config = dict(
    model='image classifier',
    dataset='rendered dice on a table',
    train_examples=145000,
    image_size=32,
    crop_scale_min=0.8,
    horizontal_flip=True,
    targets=['dice'],
    num_classes=3,
    arch='preact_resnet',
    norm='batchnorm',
    hidden_act='relu',
    depths=[5, 5, 5],
    kernel_size=3,
    stem='single',
    avg_pool_shortcut=False,
    widths=[64, 96, 144],
    label_smoothing=0.1,
    loss='cross_entropy',
    init='xavier_uniform',
    residual_init='zero_last',
    optimizer='soap',
    beta2=0.99,
    learning_rate=0.0015,
    beta1=0.95,
    shampoo_beta=0.99,
    eps=1e-08,
    precondition_frequency=50,
    max_precond_dim=1024,
    merge_dims=True,
    one_sided=True,
    adamw_lr_other_params=0.00087,
    max_grad_norm=1.0,
    l1_shrink=0.03,
    max_steps=13600,
    batch_size=64,
    epochs=6.0,
    lr_schedule='wsd_sqrt',
    decay_fraction=0.2,
    final_lr_fraction=0.01,
    warmup_steps=680,
    weight_decay=0.2,
    adamw_weight_decay_other_params=0.01,
)
Rows from block 5 of a small image classifier, named by matrix and row number. Rows with one number belong to one channel. Each number is 500 + 25 x the weight over its row's rms, rounded and kept within 0 to 999. All counts start at 0. Numbers have three digits each. After the name is the row's rms in percent of the matrix's.
After each channel's rows are labels from the 100 images, of 14976, where the channel reaches its highest value: "lies over" is the class under the peak. Only what is clearly more common there than usual is listed. The data: rendered dice on a table. In brackets: how many of the 100, against the usual share in percent.
# convs0: first 3x3 conv, stride 2 (model.blocks.5.convs.0.weight, 96x64x3x3, each kernel summed), inputs 0-63
# convs1: second 3x3 conv (model.blocks.5.convs.1.weight, 96x96x3x3, transposed, each kernel summed), outputs 0-95

convs0.88 083:531477498479496502482508483539492492480503487474491527511507558501500467482498482469513490478566571486529488522545504544495453509497513492535504511499487516557495521453497499516489507476513508
convs1.88 087:491495498512496505472525496496496488477482491540529465483485490506502515508467489532488495511506483542499494519423476498498491491472492497481462480490496500503607480498529490474496494501488467448469464487497543492473491500514495498485552487470484491493465472483581506504496519492473497521
lies over: die with five on top (50 vs 2.4); die with three on top (31 vs 2.4)

convs0.92 137:503492513503497500472497478528497515491495483494488491505493502545508497532558502476490492493515485495501535495498506494494453497478499492612510487583449522514508515491526507502523495499499510
convs1.92 096:482497504503501448475430503497484520431499502480562461494471498493463496501500507488469503515495483509503494525501501484508504509452491507530508503469496502498521519514503501480503523480508427495422505483469498507497511497499476498508502532460442472481455494546533504470481504532506490502
lies over: die with six on top (25 vs 2.4)

convs0.31 092:543535497460509517510507494530499499503453517508500469621515514500511467480499509498497491514506503515491509532530485521541463513560526513496497495499526498517503493529493495508497499480497495
convs1.31 087:484500500506503519446502534512416488449485490511481491488472501511475547517486496510495502523475472548516473491495467489500508499483491495497463496492479503506546494470508497478500471496498436470486471478491524502500498519504494535462523460483500535501473500521508499500498598491494487539
lies over: die with five on top (39 vs 2.4); die with three on top (34 vs 2.4)

convs0.63 078:529510503503504598528522488493491542501517506498499493494520511500514486495489558500496488492507489493493502498554503502501500521505566493496492528418501478525490498511526504550498531494499512
convs1.63 108:501498504504490507484514499488482492479487487519500495495501470490465513479489435520490497526500496537486495494493441498519492465493494488487500476486486503504567488463522491470499475493495462492451470435474606427494499523499509503481495492497496497504453476492531478492491496490495506533
lies over: die with four on top (36 vs 2.4); die with five on top (35 vs 2.4)

convs0.58 138:500485507594441516497510506497560481508531489508505522497497501505512579495501502506577532515500503538507515487502508510504500501495506517498517501510466496518544496487505491503497485504517480
convs1.58 109:492541498495527491467441503506493534512493507525472489479457483426504486505503448486488497512497505489491500472490517492509493511497500492497492486478478486501501496477494465500464469504497566489506489496489494500489487475517511498500445487499453506523506442493611499497474525468475499504
lies over: die with three on top (28 vs 2.4)

convs0.89 087:526501579507508497500509496526497499457586498447473510480477492464492478488496485469499497502527483535504527515503498548507479542478468489474491504494485523513505469471527496490513502519505472
convs1.89 088:452497519505509507414499509503493489503494482498513495496449500486505529500472491501480523554490497516471487510476433486518498488502492499482490481496489503512590488489508511540497460488498488419469462457464534484502498516508496518497495525491499495503485488491546477473504522499494494532
lies over: die with five on top (26 vs 2.4)

convs0.44 073:482503466502508495481508511501539484503519543500510514492498528501484515498497464504494556511499484503497497507483575454491520472440495466494494487480523543489502507519482447513463482562519519
convs1.44 099:479493493496543453472493536466525512437500499491521495493510490507496494509495478493505488481484498463466469505519459495495481486498467501502500475496474501503454515421497484476479488507503510503369503492500521477498499487496485509468487505442502514500481493502505485477495479479477495507
lies over: die with four on top (35 vs 2.4)

convs0.76 120:516506506496509515560499459517498476492526524488486460508526519500496399500495550481493489534494501513498512507514491499496457510579485495498499504497489491524493526530522519514493491474500532
convs1.76 092:488487503505521506464510506501486499475499496524511496496458498502503530491500483503474505541499495518472499547484424496518510474489484499463465503487482506496567495507501486480515475497491448459482423463489542495500502524560504504494513469490500492502416514514544496476493530502501503514
lies over: die with five on top (55 vs 2.4)

convs0.78 103:520500494511497541480516540501495471501499493499500618518495495556498525498511459501503501516494504492528507519491467501531500510498548526531519489500497485518496468473491504529483506551488487
convs1.78 094:499497503524514505439529492502490467496492472546492490492479489470473501445464467506492493514474497506534489495499448513501500505499501508480468485503491499503555483410483517539493496484501491496462484420456516447483502497514505495474470499497488516515492500503544499532492478479499474532
lies over: die with three on top (26 vs 2.4)

convs0.68 063:521548528491490498522501450486494526492506527463483489529544509485482475473476496442499509499487481481476543553512493509570472503487490498507492504504429481494488496510471496469526504492489500
convs1.68 071:490497521525531492461505525534446487478503496518502497484478495508484536482473499501462542499486498517519487588445490494507510490505494482478494495470487506507525487484512501485516500492500473471470460470475509536502499515572505487481510465480500474503423534495558482508496488487479502471
lies over: die with five on top (26 vs 2.4); die with four on top (25 vs 2.4)

convs0.40 077:531449526493474481485513500509496473498494514500501494501475552503493480502500479500512499480508513485514503592506497530516498537478491551498505503463580493496525494550502497479456491494495497
convs1.40 082:451509521526505516473487525507505494488456509444534477486495493501506525555468538493462531543487490498436485505497460494504482489489453481426493429501482505503513492501488468489497450497503494469485489505478513474515502499515499502489500486480497532507488500559538493496496477510506500539
lies over: die with three on top (29 vs 2.4); die with five on top (27 vs 2.4)

convs0.79 234:502497496456500501498493500496501497504503499503464489504504505500501476494505480383507494495499496500492507496496495497495387490490485498551497431505500498511506498497498509493496495484497510
convs1.79 232:469498501521501499491498507482568534488486501604568495501501521497493519501491558502500505511499495480516495518499440483523507506487535504504502497483560507499510509508506498507510540492489479482497497503500499554499503530521502503504564528501480483499510506548545505508490556511503493524
lies over: die with four on top (26 vs 2.4)